A small image classifier, trained from scratch.
Model: 13.3M parameters, 24-pixel images, arch resnet_bottleneck, norm batchnorm, activation silu, depths [3, 4, 6, 3], widths [192, 384, 768, 1536].
Rows from block 6, named by matrix and row number. Each number is 500 + 25 x the weight over its row's rms, rounded and kept within 0 to 999. All counts start at 0. Numbers have three digits each. After the name is the row's rms in percent of the matrix's.
# convs0: reduce pointwise conv (model.blocks.6.convs.0.weight, 96x384x1x1), inputs 288-383
convs0.12 102:501519508511456518491494505497503480485472520454486502524509576492500468522508500485492529520514492508476491482558541536504475489479512478466474506543517549485495457470496486463528549500479439506511448570502496505459477530476504475416495497534526456514499508492492477509491514503507527499
convs0.13 089:500514484492508492533513542487549492499481485527494542482418509490513501494507496481465492484498496514481470518498465494512477483523492483460477523516468533529476484504504484497583528492529536481431528525501515544515521493490510506493530484483505497490481484552512498507496530494512505497
convs0.14 096:448535549512538530503493501485552494479502509465501523523483531499526504534460484510481456503478498519517485512574483504477497520503509484502475501544479494491537478483504518495470510513470487506494510442517468521524458500515487471484526467499559501514499552505471471477473532476505543476
convs0.15 094:473495503512434513496480497479491508534466495534485514500475538536503491573502520481484464500510507500475483509511490494477504524503477551495485488502519472534518504483500455540563492473499487497467490526476478505559483488476518475458525480503508479518531499515518476540514478553516497493
convs0.16 107:480588471480493508496512504501537517518503473463474470527606492528476505554511502477501507516508489445534509544502519498483524482572498475502469482481516500501507504481508515455506497503516473519538510471504495494478519516509447494515444512496544493520474481481487490445453525475506526500
convs0.17 095:489550523507480471494496480495490499495480504475515484478487470542498518509510464489485521505498508488495497460552497495455500503481504511490452514532502486489500479516499465586598499498460470510460520507505510498489508485522479474461532521487503501513461469491496496559486501509497475520
convs0.18 109:489501489493476495534501497467519486518481466479500504481472525532504490485541492498465459499481496502511477519470495495480538481469467507503550488503481485495539468506499491520473457480494473493496469521511497514552456496510496478500465568552541509492480527461530519501477479540491502481
convs0.19 108:526493465495509532503500457441484508483510480489503469521506463450507522450499514477490515482479503450486494495529513547466490531501490484540487502498528462545501513553509473541513492486449515509498541478521432512499498471501473472496512508502472508508558495480500519458548495472509463529
convs0.20 080:522513519515484483462491513524519514468561491505464512511493492514445543449511476519526524510514499494499540504504488549507487495496502478524467522476456457511501505515489477494496493501472499489444495526510484498465545536483457516527526508468567497533506474522530491435511524504509513464
convs0.21 103:514494503512497475501497512504573510517487482469505509431629503507524492484511500523489507534475518470448509463514495484509482482514514517503484508515506493513494510491503535532490446505466471517496499575459502468495495475493488466478470518494515480514550506451477508510485497519508506450
convs0.22 099:491557516499536524478531527468559520493493562483487487491520499469504484547493486519503485492476510502525519505478506528526477518554519454490492519503489489554515534490506506470488423495517486511505510497507475524502477488466471488546510490474536475488498494474490516480464530523502506492
convs0.23 130:503452484502499495505490509501497513493491472531527507480536509480531479484493511479480471529509529479455509501533512481479483518489522530500566488456510553503488466492509543497475477478451467529518506498508490487493481502488496497505507504472497500512528470507510506495501516456510472498
convs0.24 113:534570505495544498481498557521564539517513505480478499533511491500488480497498473526516478493491482510516511485487484518480474486501505497498456494513493491476511471433494504486516457517475493498505513506512494499529508519512458522512515505507548473505504474515503533504475549497499514513
convs0.25 088:524527517506495478509479502492490493503481501486453554518477562505488538481493503489543460501521496493496557557463491498469557501503500471474491498496501492512490487538485492525610499490499551478502520476488477530485532487485467526498536508529492490503523490517490519476491489478497551502
convs0.26 096:480538490502503506491490519513514517522507457504524509519479484455467462500495505504507523492522510530520478531469513517491501486484470518483513510541441492476536512472504487479522525501495508499438526502482526502467507541516551553434466515528473516501459494491458481496510536499502534504
convs0.27 092:512492485512432481493481460513501509504488490538526495483468463501543513468498503490493511494484517492553489543558507511493490498487482508537476514523486478515492474526506497535581486519490508509454520510494498526500492489473531484513522507502497536497485530510537500478529516468513493466
convs0.28 103:496566469506560506506511521517506505514479468586483477463535510515467503531492445494505484514513505465472491491572497498486497515458497509520535490498493465482513507501490541441556482496493486498448480478518488503516513506498485501529484487503517483500485505477473510509534523513496529519
convs0.29 109:463453526511507502471491500490510493473492501557507513468494512464539482536507480533498486490518493507535498503472517491501502502513511501455458501506495516519495509533505496498502471476518519519502500521517489509484485515500494515422498500513546475525489496489486474479498527514517464481
convs0.30 091:506540530510511529477479493499533509484509436520521466477497488462504497496501534490483480505493506509471487495518518463475458485492490528474500504490492501507496470513502472498489523527531508518483470497513514489520520493469528500521448481502543532508507476492523475493543481520508516545
convs0.31 104:488481494509534489510487461507510503471520498509497450487491487541521488481494483450459492504514484464528497497487491496504510508458499475527494516506471478541553456535492538528501565463494574489512456494493508501521462491551542487508444459521491517496503496481481517528507440490502537477
convs0.32 104:485515461479518495501521518497486472510489497506511492531426497476498527484476515511504514501505499538495487512537487555484553499512510492505518471497504489501500519495488505494504496494556480487576499538538518491481486489567487521503495477505518488499491564529492465523504472480494469517
convs0.33 114:495463531489542478505509495486538477506488491493501505470506497509511509511513526488531488501496533484530492499539506491506483514449510505521474528489493506481511490468505520472483507521468465511464456507497505463505485467516481489533488496489485471484544465491487468467492466515506481486
convs0.34 083:487487500492466493489518546502506509489495514539494521478486525477543490488482453495487529497460491508455507525473478505503524486530498493527484488498488495495511502482485465502545465483507481494478501527496466511501492480496522508526529485545514509493499455515458493500542484549506579506
convs0.35 099:507547525481467495481514501482520490505465574483485508512473488465496491515499514506529468522476510532506517466486480485472507484479531474495513501539483523463469563502518519504488466500520442491460471514497467500503464480491506463507514498573507511521502570527536490496489500526485499519
convs0.36 113:504484499480482476495483490508488458472504514500496456477471476512476490513510531515475490507501499474481477527445514512528490497509521465516478493503540497471506467497504518493557522506496488493551473452511484524522457511496522536496429516509502551532514465463559510493483441547510458445
convs0.37 094:449506491493403499502501501522488492494517472517481523490498484480474498496493548549503505515490518500478544474534495491521481491507493544503505526528477519580494483479503482545523497501465483503502501495478540500509563512485485494500504470480482495493517465506468504466494494469506491444
convs0.38 115:513494484530471501514515506476503460583516513493542493495523482492521494496497491488525480462477512493532520467465465473505487521488498490524465514541519479491496482505502507567468504492487486503512546447503483503522487500460503483481517499530505495497540525457488465523526479513513488482
convs0.39 096:480509517503471497511525518525474493528494460512502508498486530607512461489504503518499507498476510510528522501461510484535503495468524489496472493539500516461518514498503531480547554468483519505512505508477469463510539527487511491544515509512490482499538488407513513529513482473507518542
convs0.40 097:547490511510605539527493483499548514477512523517508498505503512507497487480511512521495473470526499487518503536538514500484529507479487481489533481490507472449469557465501526503502501495518510498503476465523491504535480490483468486484468486474542474511512523531502498490502501472507505449
convs0.41 103:462551519513469504483499515490552508487508515540494487510484520493526499498483495479560459501498501478539493539475481475464471515534499538492500513510490505523487491555503505567534480517523518485474555518508462515535538478446516492543490491490537481496470456512461472509471562532484528518
convs0.42 104:517518528493510480514482498502481500515504479593472507482484478494551495542498509526493510521508508495487529490501517452481490496479502447510487496488507506483453516544507527473538479514530538491500550470514452537481573484523485502494495469469528490502546487453545500411513526511499468533
convs0.43 097:472527519500465495508538476516474542495491513528511500474557565499481514542488516510550522511490503514484477456497513533490519485548485512512561464531502461540521501466493491580541508504472537513499521564484484461516471494535529486496517533477488520483518504524439466486488488464497477491
convs0.44 096:494480493506470506458489515474502513499528484531515540485484499535493489471502485466521510498473499524487534526476554479453489510504507470504506519495503489492516538513499534531500495495472540498550488459516509513530481477495488536476556521479497511493455498479504477441507486444493472520
convs0.45 109:495511497495493485512514510479573489549514525522509493525548462530508510490515502509527491499509488497490453533501494513514490493506517475466540498551499441521499497499504508546487514538496449496491480574464506521489486526454514549517490460530511543489453483539528532466497548511505516491
convs0.46 098:496469540531512487475508546508519482560508494488481516512471497489445500500512496501461537489481511527504483511493486508521515509491500530490495521492471502584488462512491487486506469536493481497475500526486539493491507479510518501525499506458468493500474498491453520454488465503497500510
convs0.47 103:493485492513521510485540511524498524531490508562495511482467471571510495527496499485517487518538505502543507472476509480458495538512495487531550515457532484482545519455494492519496477483509493505522485476481504501520500504473495467500494499526479485517559525465492466480495487515506518454
convs0.48 093:511495480512488483478494499518494501521527457504503498520488501465484475489494477446481472524510497493528477517530504525504505501461481524490544522485509491525469510481510506424502475513492476508469491490516497485453541470552517505476470479515513510516514496527497511574481498471510523499
convs0.49 107:515477468508483467521499529497498506503485491589458505473398501478526459502515480505512487519506532520508493493475476466514518502540542489492531506485509439508543493496500518523465471513483464515519498497482563491548492492486495479470521492488511508499525520511492510484477515503509491458
convs0.50 095:499485578493600483450511514557529526497495513500527483496487528488508473504492530528497515478488512473508462467554505471493498492529493475495482528511492504607487546455511520510503502473463518500494475486494521463499488513465472503493506487498497483493500497492533508462487524487501529526
convs0.51 087:508500486498461483492478519524482514532496492475495541545458465516540519473500506491519499515485493516479487486558480498506483522496517518520529484498462517498497537542497497413535453468542503494437509548501489512529473507479492534541561501519520514491470565530502508472534492489494473473
convs0.52 103:548514517509550478478530453478500491485519482517527505490483499524531527520492497492582491541477505477515493516499492531479497521522514535475434510473517487461498510479502515468497537491460506508494486483510532482496520507483514465479482491539510496494498508481515492507526461461497554511
convs0.53 106:518466490506464455489477486504516520519518496504488476516466508498482504526487487535467493473488496530490475471511524512500503492526498492512458497554520541517536509482496455448494553518462563525539488538445481535487542516488505507498488501474494446496489514559580475494529505469498488550
convs0.54 100:551471540500547508533467488507520477493532547499492480484474522508511488477514527473512497501535501524522509489588490454483510507465513498530471507498508517525436534482502504450463560503474479503515461505525514503516456497529493485511532516503492471501530538477481503492492462507504502515
convs0.55 091:536552514485511469512498497515486501535491465499499513481459498478518503572484519524510515496500503486487511503482506513457521498491485476579505487481509515493498529521492541493514474479488452495479531486452570515480528485485503493539543450517512497509481509441531514487501480540493513518
convs0.56 114:469483534541493455511500497491467475483534523512485498481491558477493492520491507512492470501485527465505503506501528558514479518500476528522515509493502499626516521488513472443513521506481445518485520514471535518501493520504504484494497477480510483502485491458479462454479482502503468514
convs0.57 090:535527539503622476505473497503475504494518503488524490475525468512494533462506480522606472496503503492489478457496529519462480511471492467504478511530487532510501517515492521531475468538550492510494473532489506504471495509450490511502486491533505483491501475538540500478470470494507515513
convs0.58 088:476515536497498530508529472504468427497541526500479496523505497506491514536516531495468488510532496517501490463528502468474521456488499500535462493509474469518479498468502521538478486500488478490522474486525534497518486534483515477498503563510508459490481508485519536504460524520495490519
convs0.59 096:498496498519479478564511511530502527500492478528491496475534470494490518513491498505530480527478500493540472498456467463448514494486521477517495495495513506513509522483497505540490460505485454496464510469493527465491493450491504482531504495539486489504542542437507494491486457522512482479
convs0.60 084:504469543498478493515465511497518505484499483492509537555513482515536515496505528526501503507509505494489504493482484507525484525534501491563529522485499499492497489542498479450551470506468477512456485470490508509553489479463488537446549456554509477514525510496507534489424480488496472510
convs0.61 100:534560527517505529490511496488504458501488519483493492498469500507484488478501510563531441509489524500545487506508501533482475500515530499480511508482485457486476497471513525527489492503518461509482452488503445511493503484495486480494521476526564472514521499479504534476507512483518511469
convs0.62 117:470482488516516490499510472494526497520459504480514506468464497560527484500488488523502518518535511508477529525506473509483491491518498487490618509486505487483486545516496490506476486487455474517502503472497464491573490520484498497493498491505493482485441496545508497474499509453499494506
convs0.63 087:489515526509458535490487485512477466527527511502536518490477510467423506471503524495496494527462503495534491480473468447518480507513497477512542509499492481524492473483486468506488462497488497498485470475520512508497497491510517488479506521467559535497487517563499488521534487474497539483
convs0.64 103:538503501514547491506493445514474470501511510477535493525502541492513477476519487520579501495478501505531479477516495453523510495472508476497508501542498555544505465475510491523496451514487535502476500538507514459529499472526511485527544533510499490505529498529484480529474469525504558483
convs0.65 106:492495454482522497510494510500487499482494548512506509507516521490521485507507560505543447513505513502446481524583467472487525519514521550531486513520504481490493468492481516437491457486484489493478503496492511497525515480504496517526465508485497511480546472496493508498499487493509480469
convs0.66 096:481493493507487481468481505506502497523497503525505469548502455570491457532504528460500505506490492504502525505495505536549458477491481525467458518512483478472545520527498480477483492499493537501506520464496539521484539502485475499480505515496503513485542501478511498521482457481500507493
convs0.67 087:467526470517499522497510485532504497510502516481489469485464499496511455524519483530507499495470507446516528501532500538513474500507497480437493519516510488552441504509482487491528462487532500490515515485491534478516472487492482524492479491484520510488499499508494476502515531520493485517
convs0.68 087:535474491510482475481483522464489498474489512536513514475471504549469551483516515464537496483490504466490499468477518480525471493487507490530463509492506469490451522472515494561504474524473456506500478541465515483523471564480497480490494479535505510516492478536519499522452545497515492518
convs0.69 095:476496542514494501497508509463479529514525465430532514467538521469494507558499515487472481477462528501508521484506503510513491491490526503484460503497480550524464542535507505509465499480492496517478491493490568470489506474481502545513543453503550484498490485448506516479473486491510460452
convs0.70 105:541505520489514476506515527515474465484451548530483496497532473525560501523505501501548504490497513522487491508498456477525491507473485534489493486493483482473439509509521472467493485492490533497469476501503489528531430498453489522489487506533495491507531510536501496569504486501492495500
convs0.71 098:468509494496501519527495460519468514470500522557488528502501461483547505481499500511494571496482488487479482501503512476485552499512477488465483502481476553478539513514486487468476437532468467483493529495522429513472441476487508485500519530488483514502518460535509488507535488516512480496
convs0.72 111:474496516499599497516496478492513488453496510491516517493465466489501481506511514534462484516496520496489518504612491509507491515514497508517513509480501519490483483464504506506470521507467501517512498559502490495501461497504523490515519496518490518502498475500480506480506491433502509503
convs0.73 103:482497504505542520501501487501510483508497495528470503519447502512509472475496519429535539489479506504452488510480506494509484495512492492508511508485499543486495452482514496494548462494531462524504527552497496544495480492452520474463528476504482475511501528478522486482501494484501473502
convs0.74 101:486511493480470487487501552469484454502527512489482487509474462621508543469483524500497479493544494480503511513485500507540538461497504539431537499499501506536503526502495455483488487484499483500482499501526509489492544489513536502508407512533513517493487477540484470479506512499485462472
convs0.75 091:527513493505437503470490480507532452505506496503474482517482491540495501478500508479496500510488492483480487430474526576506528486527519488460494498507531494524504472512498492523523502512508496482499525469542493490509503494472493461518487524543514512499528517570481466461476612492505506506
convs0.76 095:468515481483498486515498522517531449531505525501472476467420578587479470518494496492505505491520504470487497593528510498469497514508501480499515518499502488444476474506503490538518512501515514484471553457487479517473500533525482499528471514513546484507492490483484513529498563481502490555